config.yaml
input: "waveform_16khz"
inner_norm: false
shared_expert: false
subsampling: 4
learning_rate: 0.0032
nesterov: true
Rows from block 5 of a small CTC audio transcriber, named by matrix and row number. Rows with one number within an expert belong to one neuron, the router's apart. Each number is 128 + 32 x the weight over its row's rms, rounded and kept within 0 to 255. All counts start at 0.
Before each expert's rows are labels from the 100 clips, of 14976, where the router gives the expert most weight on average: "loudest band" is the band of the loudest frequency at the time of the peak. Only what is clearly more common there than usual is listed. The data: single English nouns, adjectives and verbs, spoken by a formant synthesiser in many voices.
# router: router (model.blocks.5.mlp.router.weight, 64x192, trained with AdamW), inputs 96-191
# up: expert up (model.blocks.5.mlp.up, 64x96x192), inputs 96-191
# down: expert down (model.blocks.5.mlp.down, 64x192x96, transposed), outputs 96-191

# expert 16
loudest band: 250 to 500 Hz
router.16 [102 195  96  92 148 170 135 168 158 179 151 153 125  91 128 176 159 116 122 128 172 160 172 151 163 133 117 117 132  70 143 134 118 136  71 150 148 167 156 108 130 126  88 185 132 159 101 114 181 126  93 145 140  75 120 132 100 141  75 152  97 138  99 147  99 101 161 124 115 127 126 127 160  92  77  83 190 145 134 191 134 121 188 106 132  90 115 177 124 156 162 122 118 173 114 184]
up.0 [ 67 128 158 128  65 128 125 189 154 164 128 128 158  78 211 159 161 185 128 128 128 128 108 148 128 128 128  83  85 122 128 129 128 128 155 128 128 128 128  83  80 104 128  74 179 128 128 128 128 128 128 128 128 103 128  85 161 128 128 105 128 114  91 128 128  92 128  81 174 128 128  88 148 113 127 128 128 177 157 210  82 113 199  80 122 128 128 189  89 139 128  86  88 111 128 177]
down.0 [128 128 150 128  85 128 128 131 141 148 142 113 221 225 117 139 141  70 128 128  83 113  43  74 128  81 128 128  84 142  59 128 128 128 128 106 104  94 128 128 118 136 128  79 128 129 128 116 106 154  98 153 179 141 128 161 128 128 184 128 162 158 151 128 128 126  91 128  90 129 128 128 128 128 129 151 144 128 128 128  96  50 167 144 128 128 144  62 128 117 105 128 128 164 128 128]

# expert 15
loudest band: 500 to 1000 Hz
router.15 [137  68 147 110 121 159 116 159  70 146 143  88 146 143 167  79 106 101 110 119 134 155 111 170  99 125 114 171 110  37 114 206 108 155 138 175 104 112 144 151 111 174 113  97  70 110 135  81 154  90 140 125 137 117 100 169 190  91 167 120 152 142  84 145 116 101 148 129 107 105 170  85 161 118 115  83 122  92  92  91 150 182 116 148 131 105 116  96  91 123  92  65 121  88 165 122]
up.1 [128 166 128 160 128 123 128 128 128 104 123 128 128 122 139 128 128 128 128 128  79 128 143 128  88  35 135 128 140 125 128 128 128 128 165 128 221 128 128 128 128  47 128 188 121 128 136 128 116 128 128 128 128 183 128 128 128 178 129 104 115 128  86 136 185 128 128 128 128  98 128 128 128 128 128 138 128 128 107 124 128 128 128 144 128 128  64 128 128 154  81 128  99  68 115 128]
down.1 [132 128 164 153 121 128  84 128 197 128 140  65  78 128 128 235 128 126 141 128 128 154 128  72 162 102 128 164 128 128 128  69  43 103 152 149 125 120 128 128 128  92  70 128 128 154 128 128 173 128 101 107 128 128 128 212 155 108 178 188  77 128 128 128 104 102 157 128 128 128 128  99  36  83 130 147 128 128 190 186  53 128 112 128 128 131 128 102 128 128 128 105 128 168 148 131]

# expert 29
loudest band: 500 to 1000 Hz
router.29 [129  74 132  88 109 140  92 143 125 145 146  64 162 155 180  96 137 105  83 117 119 155 101 150  88 113 104 168 113  37 100 222 110 149 141 186 107 121 176 156 126 158 119 102  93 124 142  86 173  72 147 108 140 103 100 157 166 108 160 118 149 118 106 161 127  93 142 116 124  99 175  98 164 106 113  88 119 131  80  65 136 187  96 134 122 122 129  88 115 131 104  82 141  79 160 142]
up.0 [128 128 112 181 128 131  49 128 128  70 151 128 128 128  79 152 128 102 128 128 128  86 128 128 128 128 128 128 154 170 128 148  75  70  40 128 128 142 137 128 128 147 128 128 128  71 134 128 128 128 128 128  37 128 156 128 128 128 162  51 128 128 161 128 128  68 128 128 197 145 198 198 128 128 128 121 128 128 128  76 102 128 128 125  32 128  87  77 128 128  83 128 128 233 128 128]
down.0 [163 189  56  55 176  48 128 128 105 118 128 128  96  80 106 128 128  64 155 183 128 148  79 128 128  82 240 128 128 128 128 128 151 128 145  72 128 128 128 181 128  77 128 199 128  89 128 128 128 128 128 128 189 128 102 128  63 128  82 128  98  75 128 128 115 128 128  94 128 128 128  92  98 128 165 119 128 168 128  69 146 123 128 114 128 205 128 176 193 128 128 128 128 128 128 126]

# expert 59
loudest band: 500 to 1000 Hz
router.59 [151  82 120  89 133 190  69 132 139 119 170 110 178 134 164 144 122 132  81  82  72 141  88 150 119 158  58 147 135  37  76 154  94 110 109 167 117 132 152 125 143 155  91 104  94 125 140  76 158 117 121 112 141  81 107 170 130 125 117 120 163 111 130 165 124 126 183 114 113 115 159  82 156  89 141 110 174 142 102 109 132 144 166  76  72 103 103 127 139 151 127  90  96 105 182 129]
up.0 [128 128  84 128 128  92 128 128 128 216 128 128 158 138  96 103 128 110 128  94 143 165  84 128 144  50 164  60 128 143 113 140 128 152 128 128 168 198 128 128 134  94 128 128 196 108  61 128 128  82  92  97 128 128 167  68 128 128 169 177 170  91 143  95  68 136 128 100 109 111 128 128 128 128  93 128 128 101 128 113 156 128 115 129 128 128 149 128 128 147 128 128 128 161 154 138]
down.0 [ 90 128 128 154 176 147 128 152 104 128 163 194 158 137 173 128 201 119 128 161 128 121 174 128 128 128 111 170 156 128 182 128 128  81  54 172 128  98 148  72 104 161 106 174 128 128 160 125 158 118 157 139 128 125 128 128 150 152  76 154 128 146 185 108  95  55 177 105 118 101 145 103 181 111  94 128 128 105 128  69 128 151 128 109 160 128 128 128 133 128 155  41 160 128 128 123]

# expert 45
loudest band: 250 to 500 Hz
router.45 [113 173  80 113 140 148 157 134 168 141 138 147 171 134 153 107 192 121  79 108 101 109 133  83  90 113 170 150 142 128  70 119 155 135  97 128 147  83 137 105 175  86 146 171 107 141  65 110 150 139 146 138 141 162 109 173  76  73 128  86 143 124 115 175 106  87 159 105  87 117 149 115 143 146 150 160  91  92 160  99  90 135 106  63 100  91  80  99 166 134 159 129  75  90 102 139]
up.1 [128 128 128 128 128  48 128 128 128 166 128 168 201 128 163 186 128 102  76 128 128 207 161 178  57 128 165 188  94 128 128 128  60 128 128 128 128 128 128  73 128 128 128 128 128  84  97 128 128 128 128 128 128  33 128 128 128 128 128 149  81 128 128 128 128 128 128 128 128 128 128 128  77 128 128 128 128 128 128 128  44 219 128 128 128 128 128 177 251 128 128 128 128 128 128 128]
down.1 [128 128 128  87 203 128 128 128  84 128 128 128 128 169  56 128 128  85 205  80 128 110  80 128 157 128 128 128  41 128 128 128 128 128 128 141 128 128 195 128 128 128  52 128 195 178 128 128 128 128 165 128 128 177 128 128  53 128 128  73  36 128 184 128 128  34 161 128  79 128 128 128 128 128  90  35 128 102 183 128 128 128 128 128  34 128 128 128 128  92 169 128 128 174 128 170]

# expert 18
loudest band: 250 to 500 Hz
router.18 [146 172  83  87  82 101 154 130 147 182 122  92 147 105 164  96 117 142  71 168  82 152 158 134 127 100 105 150 140  80  71 145 164 119 138 117 105 120 155 139 128  86 132 106 137 169 125  79 152 155 141 115 200 172 135 172  78 159 135 115  95 136  92 196 165  88 174 136 112 125 169 115 134  96 118 102  90 103 108 148 126 125  99  95  99 125  70 112 141 113 166  73 101 110 166  99]
up.0 [ 77 130 190 103 128 143 128  95 128  55 128 119 128  90 128  62 128 130 128 128 128 128 103 129 128 128 144 154 145 128  27 128 128  21 128 109 128 189 128 128 128 128  67 128 102 128 141  84 132 187 128 128 126 173  20 128 137 128 142 128  50 128 128 173 128 128 128 128 179 176 105 124 156 128 128 128 128 118 228 128 163 128 128 128 204 168 128 149 128 131 128 128 128 125 128 150]
down.0 [138 128 110 187 144 128 128 127 128 128 206 128 128 128 107 200  54  80 165 128 135 130 153 128 167 128 128 128 128  82 160 128 128 168 128 128 128 128 128 128 128  72 128 182 124 128 128 128 155 128 128  78 137 128 128 108 128 128 128 105 203 128 128 128 128 161 179 128  44 122 128  82  60 128  90 128  70 128 117  26  88 128 129 178 128 169 120 128 112 128 177 128 125 130 128 128]

# expert 50
loudest band: 250 to 500 Hz
router.50 [117 135 204 173 166 133 124 143  98 155 123 120 133 172 191 139 116 128 107 116 135 172 149 178 125 156 109 107  82  45 113 120 129 103 121 175  76 168 133 111 135 177 100  72  96 155 129  99 141 102  94 131 133 109  73 154 174 108 189 131 142 113 110 172 108  87 140  89 145  93 122  74 162  95 140  62  55 123  72 153 126 167 131 182 147 119 143  91 139 133 137  95 131 102 178 160]
up.1 [128 128 128 165 128 128  99 173 128  88  79 128 128 180 128 128 199 128 128 179 128 128 115 128 128 109 103 128 163 156 128 128 177 128 127  30 184 128 157 107 128 114 150 128 128 128 128 128 128 126 140 128 231 128  56 128 128 176 128 128 191 169 128  88 128 128 128 235  91 128 128 165 205 128 128 128 128 128 128 159 128  91  80 128 128 128 128 128  95 128 128 158 128 128 128  88]
down.1 [128  83  81 147 147 145 128 128 128 128  53 128 128 128  69 118 227 128 128 128 171 128 128 128 128 128 128 182 133 174 128 128 165 145 128 128 128 128 145 128 172 100 230 128 128 185  90 128 151   0 128  79  98 163 128 128 162 128 128 164 128 145 128  47 128 128 128 128 177 128 170 128 128  45 128 101 128 128 144 128 128 109 212 100  88 128 111 128 174 128 128 198  84 154 128 128]

# expert 19
loudest band: 250 to 500 Hz
router.19 [138 113 152  75 143 140  97 177 175 166 170 114 187 148 132  73  78 134 103 139 173 167 146 151 154 159 118 184 137 119 105 173  71 127 114 163 139 100 166 113 109 101 127 132 131  89 140  97 167 176 181 154  89 122  74  98  98 129 147  94 155 152  74 160 157  90 134 118 139  75 126 127 160 151 195  64 163 158 155  62 188 137 173 134  79 102 142 160 117 172 129 109 106  96 156 138]
up.1 [128 128 128 128 211  62 112 128 128 110 128 128 128 116 134 128  57 128 189 128 128 145  92  25  77 170 128 128 128 117  77 128 128  13 128  64 140 128 148 151 128  98 162 128  94 155 128 128 147 127 128 128 128 158  48 175 125 128 206 182 177 117 128 128 128  49 181 168  95 115 123  87 154 134 157 128 128 128 128 160 128 128 165  39 171 128 128 128 172 107  88 162 147 187  76 128]
down.1 [128 117 128 128 128 128 128 104 103  44 128 128 117 128 220 103 128 225  92 128 152 128 154 116 128 176  49 128  93 128 128 128 154 171 164 118 128 104  36 134 107 136 128 103 128 110 128 128 188 128 163 128 128 128 128  64  77 183  40 128 128 128  86 128 198 128  34 128 152 176 128 110 128 187 128 128 128 128 128 147 128 128 128 128 169 136 141 139 128 115 128 128 128 128 103 128]

# expert 11
loudest band: 2000 to 4000 Hz
router.11 [168 151 166 182 175 127 157 127  80 150  85  92 127 157 133 177 117  80  91  68  56 173  89  93  79 118 100  59 119 158 114 113 109 116  99 167 107 173 103 131 111 165  89  81 140 130 138 134 118 148 130 101 125 138 108 102 108  99 147 171 150 138 147  86 168 143 134 134 109 175 151  83 120 166 109 142 103  87 145 114 126  93 126 162 121 108 109  84 127 173  97 118 132  89 149  94]
up.0 [128 179  86 128 112 198 128 128 128 128  85 128 128 106 128 128  57 160 162  85 128 159 128 128 143 128 128 127 128 128 128  65 128 128  98 128 128  29 128 128  75 204  55 128 128 128 128 128 128  89 108  89 128 128 145 128 128  97 128 108 128 128 138  43 151 128 125 128 128 134 119 128 155  73 128 137 128 128 115 128 128 141 172 201 157 128 128 122 128 128 178 128 107 160 128 128]
down.0 [128 125 100  61 128 128  75  76 128 128 128 128 128 186 112  94 128  84 128 111 128 128 128 128 176 156  94 180 128 128  61 156 128 162 150 128  50 163  84 118 165 150 161  89 128  91 108 128  66 128 135 128 128 128 147 128 128 164 136 128  80 128 130 128 172 128 128 136 128 169 167 128 128 128 128 101 128 151 128 128 150 128 102 128 181 128 128 114 128 128 128  65  82  70 182 128]

# expert 31
loudest band: 500 to 1000 Hz
router.31 [154  90 153 106 109 164 152 144 117 135 171  65 156 119 176 118 194 120  90 120  98 137 117 147  89 127 113 185  66  84  90 198 135 144 134 157 125 151 167 128 137 158  96  50  94 146 163  85 166 111 124 144 133 110  94 157 121 139 120 110 145 118 112 174 148 105 152 124 114 111 161  89 143 114 113  75 120 126  57  95 153 154 135 123  99 134 127 155 157 116 115  88 132  97 162 153]
up.1 [128 128 172 128 136 179 204 128  79 128 114 128 134 128 113 128 123  98 128 117 154 168  91 128 128 128  95 128 128 128 128 128  97 128  53 128  49 128 128 128 128 177 128 189 148 114 106 109 128 111 149 128 183  65  99 128 151 128 208 128 199 128 193  88 110 110 121 142 105  89 157 166 106 128 128 111  75 128 128 164 230 166 128 128 123 128 128  51 128 101 150 191 115 128  57 128]
down.1 [128 146  43 128 131 119  71 128 128 137  86 135 128 128 128 106 128 184 128 207 139 128 128 128 202 128 128 128 123 128 128  84 150 183 149 112 128 128 128 232 197 173 128 128 128 128  75 128 195 177 128 128 128 128 141 128 126 113 128 128 128 128 103 118  87 128  67 128 123 128 128  47 144 160 128 140 128 123  51 128   0 128  75  71 128 165 166 226 151 128 128 128 128 191 128 128]

# expert 0
loudest band: 250 to 500 Hz
router.0 [144 149 110 109  75 145 134 134 121 155 177 111  97 170 150 139 150  89 103 132 107  96 153 145  75 110 162 141  81  81  78 156 153 143 131 117 100 181 178 133 170 118  99 120 117 163 157  90 178 165  98 153 182 135 123 179 111 186 156  91 162 162  99 211 134 140 194  77 104 136 112  92 152 136  92  64 112 120  92 128 150 183 119 143 105 124 151 122 172 105 109 117 164 138 110 150]
up.0 [128 221  64 178 128 128 128  73 128 176 128 128 146 183 199 128 179 128 128 128 128 128 176 128 128 104  80 128 128 128 128 128  77 128  28 149 128 128 133 128 128  71 198  86 128 189 171 128 128 128 128 128 128 200 128 128 162 128 128 128 128 161 128 128 168 128  59 128 128 128 128 128 128 128 128 128 128 128 128 128 128 114 108 128 128  84 128 128 131  98 122 128 128 128  93 231]
down.0 [128 128 128  98 128  98 128 147 128 141 128 128 128  59 149 128 128 143 128 166 128 214 123 103 128 160 128 128 128 101 164 128 128  69 162 140 128 128 128 128 197 128  88 128 151 128 128 167 164 128 128 101 128 128 130  33 170 205 128 159 128 128 128 128 128 128  89 124  96 187  77 128  48 179 128 128 195  65 128 144  56 128 151 123 138 151 171 128 122  92 186  31 112  89 128 128]

# expert 35
loudest band: 250 to 500 Hz
router.35 [114 190 119 172 121  97 158 107  95 142  88 186 166 134 187 146 116 127  94  76 158 153 166 104 125  65 129 137 104 114 177 108 104 121  86 128  84 199  85 165 101 153 106 141 157 177 131 165 107 156 115 160 180 171 123  85  99 169 159 139 116 123  72 128 112 121  74  90 128 149  65  83 140 124 139  74  80 148  86 168  75 145 131 105  99 107 107 115 142 152 164  94  86 143 104 170]
up.0 [128 222  33 128 128 128 128 128 213 128  93 128 154 106 122 128 128 182 108  97 152 121 128  52 121 128 128 128 128 128 107 128 128 128 122 128 128  54 128 180 100 128 132 155 128 128 128 128 128 128 128 128  79 183  31 128 128  80  90 128  39 114  71 128 128 128 128 190 128  90 185 128 121 128 144 116 128  58 128 168 151 128 142 128  97 128 107 128 128  62 128 225 128 128  66 148]
down.0 [128 153 142 202 115 128 158  88 172 128  74 128  19 171 196 128 168 128  98 128 128 128 182  87 128 128 128 200 128 128 179 128 128 194 128 128 128 128  56 218 171 152 129 128 168 156 152 128 128 128 128 128 143 200 128 128 164 180 112 128 128 128 128 128 104 128 117   1 128 128  98  65  86 167 128 106 128 128 131 128 128 185 128 128 124 128  92 182 151 128 128 148 128 128 128 128]

# expert 40
loudest band: 250 to 500 Hz
router.40 [132 139  69  74 149 147 111 155 151 147 183 136 116  93 111  87  79 127 124 186  73 103 141 173 106 158 183 199  86  96 129 161 159  96 129 139 163 108 166 122 112 156 103 164  77 107 144  72 176 149 103 190 131  77  56 159 169 154 153 128 129 123  79 120 106  98 127 177 112 164 152 149 173  67 108  86 181 144 125 154 123 170 173 105 176  89 106 125  94 128 112 107 160 159 101 102]
up.0 [ 77 128 128 128 128 146 128  37  52 128 128  83 128  44 115 128 128 128 102 158  82 106  84 112  95 126  48  43 162 171 128 207 171 132 128 128 171 128 182 128 128 107 128 121 128 128 147 176 101 204 128 128  66 128 128 128 128 128 145 128 128 128 128  91 128 114 128 158 128 151 128 128 128 128 128  47 128 128 162 105  91  75 126 128 128 128 128 135 125 128 128 128 128 184 128 183]
down.0 [ 54 133  98 128 118 128 128 145 213 127 128 201 128 128 128 128  98 111 128 128 128 128 169 148 128 128 216 170 128  83  86 128 128  39 119  52 122 128  58 105 128 104  20 128 128 128 136 195 128 128 154 128 128  77 153 128 128 112 128 167 128 128 128 128 162 128 128 128 128 128 198 128 128 165 125 196  94 198  51 128 128  93 116 128 197 128 115 128  24 128  88 128 128 116 106 128]

# expert 51
loudest band: 500 to 1000 Hz
router.51 [183 126 114 119 121 153 148 184 172 164 139  97 170  97 117  64 134 161 173 156 111 113 104 106  82 104 178 116 105 138 162 166 178 160 149 106 151 138 165 145 191 118 139 162 100 153 118  74 165 112  82 136 112 155 112 132 167 148 158  89 108 107 127  78  69  98 122 126 138  70 174 111 140  99 112 119 136 125 156 171 103 118 117 154 115 116 105 144 148 126 160 159 169 125 101 176]
up.0 [128  66 196 128 128 105 128 128 128 128 134 128 151 201 128 200 169 100 128 116 119  90 117 180 119 103 128 178 128 146 128 128 128 128 128  99 128 163 116 128 128  65  84 128 128 128 153 210 108 119  98 185 128 118 159 175  85 128 191 128  53 120 128 161  93 128 128 108 203 128 128  61 169 151 128 116 128 128 128 120 128 128 156 147 128 102 103 128 128 128 153 128  88 117 183 116]
down.0 [168 101 128 128 128 165 102 152  77 128 128  96  62 197 175 128 157  65  94 128 128 128 150 128 188 128 128 146  92 117  97  72 174 160 128 128 128  86 128 128  75 115 128 128 128  38 128 128 155 165 128 128 104 128 174 194 128 136 128 136 209 138 184 152 128 163 228 128 128 175 128 183 128 164 160 128 120  68 128 220 178 157 128 180  85 128 128 142 128 152  87 128  69 187 128 128]

# expert 62
loudest band: 250 to 500 Hz
router.62 [125 150 119  78 131 150 104 138 169 131 166 108 155 128 134 129 180 131  78 138 122 132 168 115 195 154  71 160 171 125  93 139  90 166 137  79 117 174 200  63 120  69 112  90 180 141 112 109 171 178 103 154 131 118  90 146  66 142  53 105 120 146 135 172 138  93 117  81 169 105  89 104 171 119 100 117 162 144 170 117 160 134 114  89  96 108 123 150 145 146 168 128 173  76 162 183]
up.0 [128 128 128 128 120 177  63 128 226 149 128 128 183 128 128 159 119 105 147 128 107 128 209 128 128 128 128 130 128 167 160 128 128 128 128 128 230  48 128 113 128 128 128 179 128 187 134 128 128 101 128 128 128 128 128  52 128  90 175 102 106  82 163  67 128  84  92 128 156 128 128 128 128 128 128 128 186  92 128 183  98 128 141 159 128 128 128 103 128 128 178 142 139 128 133 128]
down.0 [145 128 126 102 152 130 128  92  96 149 151 109 156 156 128 128 181 128 145 128 128 136 155 215 133  92 128 153 128 177 151 179 128 174  71 128 128  49  42 128  90  78 154 168 171 141 128  99 128  24 128 128 128 128 128 128 128 133 143 128 128 128 189  79 103 106 128 128  87 128 128 179 128 153  97 128 128 108 162 108 128 128 202 107 128 171 118 128 128 128 128 128  69  81  66 128]

# expert 13
loudest band: 500 to 1000 Hz
router.13 [195 106 138 104 109 117 158  87  68 139 132 102 121  70 139 130 157  76 102 135  80  91  68 141  98 127 170 124  81  83  89 143 153 122 160  81 149 165 154 177 170 159 138 103 119 145 118 109 130 123  94 160 156 190  98 179 170 160 170 118 131  91  75  98 152 110 174 101 125 123 118  88 124 105  94  90 122 107 120  99 109 132 101 109 126 144 138  73 132  98 114 155 130  90  89 141]
up.0 [127 128 107 107 168 167 128 128  54 104 119 136 186 144 128 109 146 144 143 187 151 171  90 128 127 156  75 128 204  81 128 128 128 128 128 109  68 105  82 128 101 128 128  75 128 128 128 133 128 110 128  80 128 128 176 165  89 118 128  25  52 128 199 118 114 170  95  92 177 205 134 128 128 128 161 144  64 128 117 103 128  61 128 128 128  95 128  54 128  85 128 126 128 128 128 128]
down.0 [192 128 118  92 128 128 184 144 128 128 158  77  95  93 162 181 128 128 128 139 169 170 128 128 128 128 127 141 142 128 128 126 173 124 128 129 128 128 128 128 128 128 128  79 177 107 142 165 206 155 139  83 128  96 117  86 125 175 128 145 120 128 128 128 128 211 128 128 143 177 128 168 128 149 128 161 128 186 128 128 123 124 128 160 128 110 128 128 184 131 128  99  70 128 128 141]